{"image_size": 64, "method": "simmim", "arch": "resmlp", "norm_position": "post", "conv_stem": false, "grad_clip": 5.0, "batch_size": 512, "lr_schedule": "linear", "warmup_steps": 1860}
Rows from block 2, named by matrix and row number. Rows with one number belong to one neuron. Each number is 200 + 20 x the weight over its row's rms, rounded and kept within 0 to 999. All counts start at 0. After the name is the row's rms in percent of the matrix's.
# gate: MLP gate (model.blocks.2.mlp.gate.weight, 768x192), inputs 144-191
# fc1: MLP up (model.blocks.2.mlp.fc1.weight, 768x192), inputs 144-191
# fc2: MLP down (model.blocks.2.mlp.fc2.weight, 192x768, transposed), outputs 144-191
gate.289,101,215,185,205,200,201,176,186,206,206,184,193,220,222,148,188,161,206,190,159,224,184,188,201,213,197,155,205,198,206,193,197,183,162,211,188,199,172,183,192,208,175,241,191,218,170,223,212,206
fc1.289,132,212,195,186,192,201,185,179,201,187,195,180,185,251,211,206,212,168,226,194,182,227,195,230,209,173,182,186,173,209,206,226,186,194,170,182,199,162,204,209,185,217,194,196,179,193,190,198,205
fc2.289,131,207,213,202,196,217,182,197,187,202,213,177,204,218,86,192,184,197,209,190,210,218,259,200,220,207,198,210,212,187,196,201,203,196,200,212,194,209,233,195,201,242,226,214,187,212,216,201,202
gate.290,111,195,175,177,193,210,205,195,183,199,194,212,184,207,154,170,163,191,183,164,241,186,204,215,205,209,176,200,215,188,174,202,202,183,214,196,201,173,200,216,213,176,252,175,218,183,220,211,216
fc1.290,134,170,191,158,190,223,200,214,177,170,190,224,177,207,198,152,215,180,230,191,189,156,219,200,220,228,204,179,244,191,200,204,221,192,211,162,197,212,163,212,209,196,206,210,177,225,239,186,232
fc2.290,135,173,218,197,178,200,200,200,204,167,191,191,174,209,98,181,259,190,198,231,174,192,167,219,183,236,194,217,191,168,219,239,210,169,206,188,198,212,207,162,178,218,234,181,182,207,216,182,196
gate.291,091,209,231,161,193,196,180,203,173,212,157,227,177,202,190,241,201,208,217,183,206,175,195,189,146,195,217,138,229,254,192,198,193,175,203,179,198,205,183,241,217,202,216,182,198,193,180,197,239
fc1.291,097,160,217,209,209,200,200,210,193,221,195,180,184,213,213,212,205,191,215,176,194,179,209,244,204,230,230,192,244,274,193,228,205,181,202,192,184,201,223,176,201,172,197,182,204,197,201,198,202
fc2.291,088,201,200,247,203,196,211,182,225,188,207,204,209,253,209,201,204,226,178,213,235,176,168,214,228,252,211,227,154,189,211,229,189,192,196,177,202,173,167,188,229,192,222,197,205,176,227,196,166
gate.292,097,200,182,204,204,199,216,211,187,245,208,201,185,171,169,194,171,218,182,181,218,191,182,192,175,213,188,207,210,182,208,159,201,215,216,182,168,207,183,195,208,191,234,179,256,175,178,201,182
fc1.292,094,210,213,192,209,199,164,180,206,176,168,202,210,234,208,187,221,157,214,213,183,186,206,196,236,200,215,191,188,215,196,236,222,192,178,231,225,189,226,207,186,202,176,217,155,216,210,215,203
fc2.292,095,193,228,189,220,201,170,166,177,220,184,206,209,211,356,188,187,195,194,214,186,186,191,194,207,227,207,209,212,190,170,208,198,192,192,188,213,192,206,179,199,206,151,220,193,191,202,197,217
gate.293,106,245,208,181,210,198,205,195,200,218,166,175,216,173,185,213,211,233,161,204,243,201,210,226,195,232,200,196,215,200,178,237,174,178,180,197,210,189,199,202,182,201,212,172,200,185,178,224,171
fc1.293,100,193,198,176,195,221,209,225,188,243,221,198,183,227,192,203,201,189,222,198,198,196,194,174,232,172,207,199,210,190,203,200,222,186,242,227,200,205,170,193,265,180,208,204,201,163,245,194,205
fc2.293,089,204,219,194,194,196,207,212,206,204,181,172,198,200,208,180,212,200,211,230,230,194,192,183,226,204,220,212,202,225,178,210,189,198,198,200,191,201,185,193,222,207,205,213,182,197,189,223,205
gate.294,097,191,217,217,224,178,172,200,206,159,182,195,169,169,212,193,195,225,259,188,167,205,226,197,212,175,184,185,212,206,217,210,211,198,224,217,208,223,196,184,208,171,172,233,197,180,217,181,191
fc1.294,084,205,153,196,211,183,227,219,196,172,209,191,245,204,205,208,185,158,192,175,198,198,211,197,183,192,197,206,208,235,207,171,218,200,181,201,201,174,198,188,167,243,201,183,220,214,163,227,232
fc2.294,097,185,193,193,178,208,182,212,209,224,216,198,228,198,228,209,228,190,193,209,240,217,193,170,203,211,198,195,205,152,182,212,223,194,185,192,185,202,206,207,202,208,221,222,202,194,202,191,208
gate.295,108,219,203,192,208,201,204,179,179,177,225,203,177,194,180,208,189,166,222,192,204,216,203,194,185,200,189,224,230,167,196,206,205,207,233,215,184,217,200,184,227,167,204,215,222,182,196,185,189
fc1.295,126,216,196,180,186,204,213,180,176,199,220,204,176,194,178,189,162,160,201,197,229,218,178,213,188,180,174,216,208,160,193,188,197,179,239,234,184,181,205,175,223,182,215,208,224,183,220,191,195
fc2.295,099,178,223,191,196,207,184,192,228,213,199,184,214,193,38,227,202,206,224,181,209,181,202,210,199,208,226,203,203,231,172,233,218,211,190,192,177,206,223,235,187,198,229,222,182,182,196,196,216
gate.296,089,209,190,176,191,220,214,186,176,218,196,180,197,205,157,201,178,179,178,183,239,191,194,219,213,178,187,232,188,198,170,189,193,190,212,194,192,176,228,225,213,198,247,168,213,177,175,219,192
fc1.296,103,199,219,199,213,198,186,226,220,195,204,205,191,201,194,209,210,227,254,176,182,179,204,179,202,216,179,166,205,195,215,219,203,168,182,184,217,185,189,190,166,193,192,206,204,180,222,188,200
fc2.296,093,229,193,211,202,210,208,193,204,204,203,218,226,201,322,199,199,247,198,187,170,194,230,173,197,202,206,190,181,211,162,197,212,185,182,191,204,173,228,199,222,220,172,181,199,184,216,189,209
gate.297,105,173,202,227,186,185,198,178,211,249,160,204,192,233,183,177,179,211,227,153,223,201,212,259,205,192,180,160,180,215,191,215,191,200,212,186,202,187,215,200,219,176,231,185,205,178,206,221,238
fc1.297,112,198,211,194,204,211,218,209,181,181,212,214,205,166,208,220,178,166,179,200,205,199,201,184,199,218,222,229,259,211,198,178,217,181,166,207,191,216,205,202,184,186,204,216,192,206,170,158,201
fc2.297,107,190,206,217,236,215,197,211,164,191,201,161,183,213,277,165,189,176,203,204,230,197,230,235,219,245,213,192,201,210,235,168,247,180,173,191,203,177,181,235,215,175,189,213,214,192,204,186,222
gate.298,105,184,204,203,227,193,222,205,193,222,225,183,186,205,186,196,152,219,184,172,165,176,188,186,198,180,191,206,205,208,241,187,193,194,211,201,206,202,206,196,202,188,217,197,214,182,211,193,177
fc1.298,119,231,183,181,199,209,196,220,200,194,175,209,208,205,112,191,209,211,184,194,250,168,201,209,223,189,194,209,197,188,171,203,210,196,216,177,190,186,184,223,217,180,217,187,192,174,185,195,204
fc2.298,122,202,202,221,226,194,209,207,216,175,216,207,222,190,360,193,179,204,213,202,219,206,198,167,199,193,206,215,197,236,216,223,203,161,203,211,185,202,195,198,158,212,158,199,210,208,196,173,208
gate.299,113,212,211,193,201,194,204,279,201,207,195,194,176,164,197,193,185,165,221,171,189,185,197,197,213,205,171,199,188,241,183,194,212,218,212,180,222,180,215,190,161,226,199,216,197,214,202,191,190
fc1.299,117,179,198,198,194,192,182,252,200,216,215,200,178,199,213,186,192,221,190,164,196,189,217,163,192,196,167,191,242,207,210,222,242,221,226,232,212,198,194,176,211,182,206,225,173,187,172,176,157
fc2.299,109,179,203,193,206,211,212,235,176,216,210,164,197,151,196,182,207,173,171,196,210,171,191,197,230,178,216,163,196,213,181,199,188,223,215,197,194,205,210,195,181,231,192,200,216,215,220,192,195
gate.300,099,252,208,187,200,197,224,151,205,202,185,192,197,184,197,184,210,160,181,186,212,177,173,193,179,187,197,185,210,188,194,202,183,121,233,227,196,190,207,211,230,216,218,203,197,167,209,193,177
fc1.300,081,234,195,191,187,191,182,117,200,185,183,202,196,223,212,198,208,156,203,198,239,203,178,231,165,157,212,191,182,186,201,192,213,170,201,205,205,205,168,205,213,237,216,199,207,157,208,202,199
fc2.300,094,187,206,210,188,222,213,198,210,210,190,202,177,175,142,188,228,249,212,171,177,224,203,216,228,249,185,186,184,213,180,205,200,219,178,192,192,227,216,205,203,210,178,205,198,183,184,242,220
gate.301,105,201,195,158,204,213,188,195,194,223,214,200,206,202,169,205,170,187,181,181,232,195,196,197,187,216,153,222,209,204,184,195,204,193,227,188,209,193,190,185,222,196,234,178,215,175,207,234,221
fc1.301,099,232,201,220,222,189,225,204,198,207,210,201,191,209,171,218,206,229,187,197,188,198,189,217,249,173,222,175,199,174,213,164,194,158,147,185,184,169,226,217,159,163,213,213,200,206,210,174,182
fc2.301,096,190,185,200,211,202,207,204,195,197,199,203,206,194,341,201,207,194,189,205,189,176,197,201,196,194,182,206,201,205,180,216,191,185,206,200,200,194,203,211,211,196,108,197,191,218,194,188,197
gate.302,084,194,187,221,196,197,205,178,179,225,194,204,208,174,187,220,204,181,191,197,214,199,203,238,211,184,200,228,153,186,206,243,224,223,212,161,179,206,225,180,170,222,210,185,209,204,163,246,204
fc1.302,069,203,187,219,208,195,202,199,189,166,195,201,251,218,200,193,205,221,241,182,147,203,226,179,168,201,224,182,216,229,212,180,220,191,193,243,217,198,201,211,209,211,184,205,194,184,197,171,225
fc2.302,077,203,180,177,157,240,233,189,218,216,193,174,211,209,268,199,196,205,208,212,209,227,165,189,200,196,177,204,177,168,190,185,213,218,174,195,212,199,184,197,223,217,183,187,175,183,206,202,183
gate.303,085,218,198,207,234,164,197,218,187,197,231,188,204,181,181,193,198,195,221,180,214,182,205,244,186,182,175,208,204,231,210,203,158,193,195,198,190,191,193,191,146,182,210,188,204,215,163,198,224
fc1.303,073,165,204,187,195,232,202,234,172,208,151,202,197,208,199,206,188,200,185,179,226,210,190,205,180,235,200,231,179,190,181,221,210,192,207,184,197,182,231,225,240,199,211,208,218,169,229,203,193
fc2.303,064,199,199,194,231,197,184,190,201,180,204,246,175,198,137,217,167,182,229,195,195,175,238,215,215,205,200,170,191,170,232,217,190,202,204,213,213,199,193,190,148,211,189,179,202,190,198,202,189
gate.304,105,194,175,188,197,197,198,184,181,222,197,196,205,218,151,205,163,201,189,179,241,183,200,206,194,192,170,191,194,190,185,177,184,167,209,212,203,171,191,216,215,191,245,173,223,177,217,214,210
fc1.304,114,227,205,211,208,209,196,186,253,220,207,190,224,230,181,189,205,195,208,200,190,191,193,208,248,196,177,215,180,204,198,246,213,190,190,173,233,174,187,187,183,193,206,209,194,194,215,225,185
fc2.304,141,217,201,196,256,189,190,206,206,201,178,216,212,179,303,202,192,196,183,231,226,192,208,193,199,204,189,205,204,227,221,212,183,170,186,222,232,158,216,175,231,226,164,190,191,173,210,181,185
gate.305,075,198,211,182,211,198,217,192,198,175,225,199,204,188,187,178,188,215,198,203,217,201,206,179,197,186,169,141,191,166,187,190,191,194,246,212,186,180,212,180,164,217,217,205,183,161,204,194,218
fc1.305,086,184,197,196,208,209,199,198,162,160,221,194,185,230,184,199,165,225,213,179,204,212,184,188,183,191,174,162,228,216,203,164,194,207,200,192,186,220,205,183,190,166,219,199,201,202,173,219,194
fc2.305,066,214,213,195,156,211,197,188,197,212,217,208,246,206,65,194,198,197,192,192,214,191,239,197,180,163,173,185,217,185,213,177,231,186,222,209,186,165,217,209,183,208,244,229,212,183,221,204,236
gate.306,099,210,206,172,207,204,181,183,162,222,191,207,171,218,177,192,175,221,180,180,210,203,179,186,214,209,171,197,229,173,192,192,173,191,217,212,186,193,182,252,231,165,236,184,210,146,210,197,213
fc1.306,117,203,179,224,214,213,237,209,231,183,216,191,233,178,188,191,207,154,201,194,198,170,209,203,218,191,208,190,176,217,208,172,235,213,186,172,209,196,222,124,185,232,199,221,211,216,224,194,186
fc2.306,084,178,181,200,197,203,192,198,219,189,203,200,198,205,380,203,212,187,176,200,201,185,169,202,194,212,209,188,204,188,234,191,182,215,206,186,206,201,193,191,210,178,177,210,192,181,199,193,178
gate.307,099,195,215,203,208,191,197,206,206,217,186,199,202,209,158,196,186,213,187,155,214,180,180,215,207,223,174,179,188,175,201,232,184,183,193,201,172,177,179,200,193,175,229,174,222,139,204,226,208
fc1.307,105,218,164,194,209,223,206,206,178,202,229,206,185,171,194,201,197,228,168,218,214,196,196,193,226,172,208,230,216,192,211,188,194,178,220,207,230,189,200,206,226,200,198,217,198,202,219,175,192
fc2.307,104,175,196,185,203,181,211,204,199,208,195,148,214,174,341,204,219,206,200,164,206,157,172,209,204,191,213,200,201,174,216,193,197,197,210,199,183,165,196,197,185,166,139,192,209,179,185,206,207
gate.308,084,176,192,213,190,226,195,166,225,200,183,212,214,203,208,166,204,218,144,194,194,195,218,195,221,157,199,209,197,250,204,209,189,224,207,184,211,192,212,210,220,192,206,214,200,189,214,158,155
fc1.308,072,212,190,176,200,198,239,206,181,230,158,205,203,199,192,171,205,226,159,205,218,202,191,192,184,203,180,197,214,184,175,209,162,197,205,185,213,189,158,201,176,192,214,211,198,172,227,186,182
fc2.308,087,179,206,179,245,210,225,177,188,196,167,230,191,169,182,206,162,236,215,214,184,217,189,222,223,205,183,218,197,213,217,234,203,192,220,184,203,227,205,194,240,218,213,189,187,203,204,218,240
gate.309,093,211,199,167,220,199,197,206,202,194,240,214,205,218,191,201,198,235,202,225,223,198,196,221,177,199,209,180,157,239,195,177,177,241,226,214,185,189,227,190,236,188,172,202,210,210,225,215,173
fc1.309,078,213,176,221,220,176,240,232,196,213,221,188,180,215,211,195,194,232,197,208,197,190,183,207,220,162,206,191,195,207,187,187,196,213,181,236,170,181,208,150,210,218,180,196,208,213,176,192,208
fc2.309,057,188,197,218,203,218,197,179,199,225,214,193,223,170,189,226,220,196,189,182,228,245,190,189,203,193,210,225,218,219,211,240,180,188,218,187,233,203,177,197,226,233,201,186,195,221,207,197,207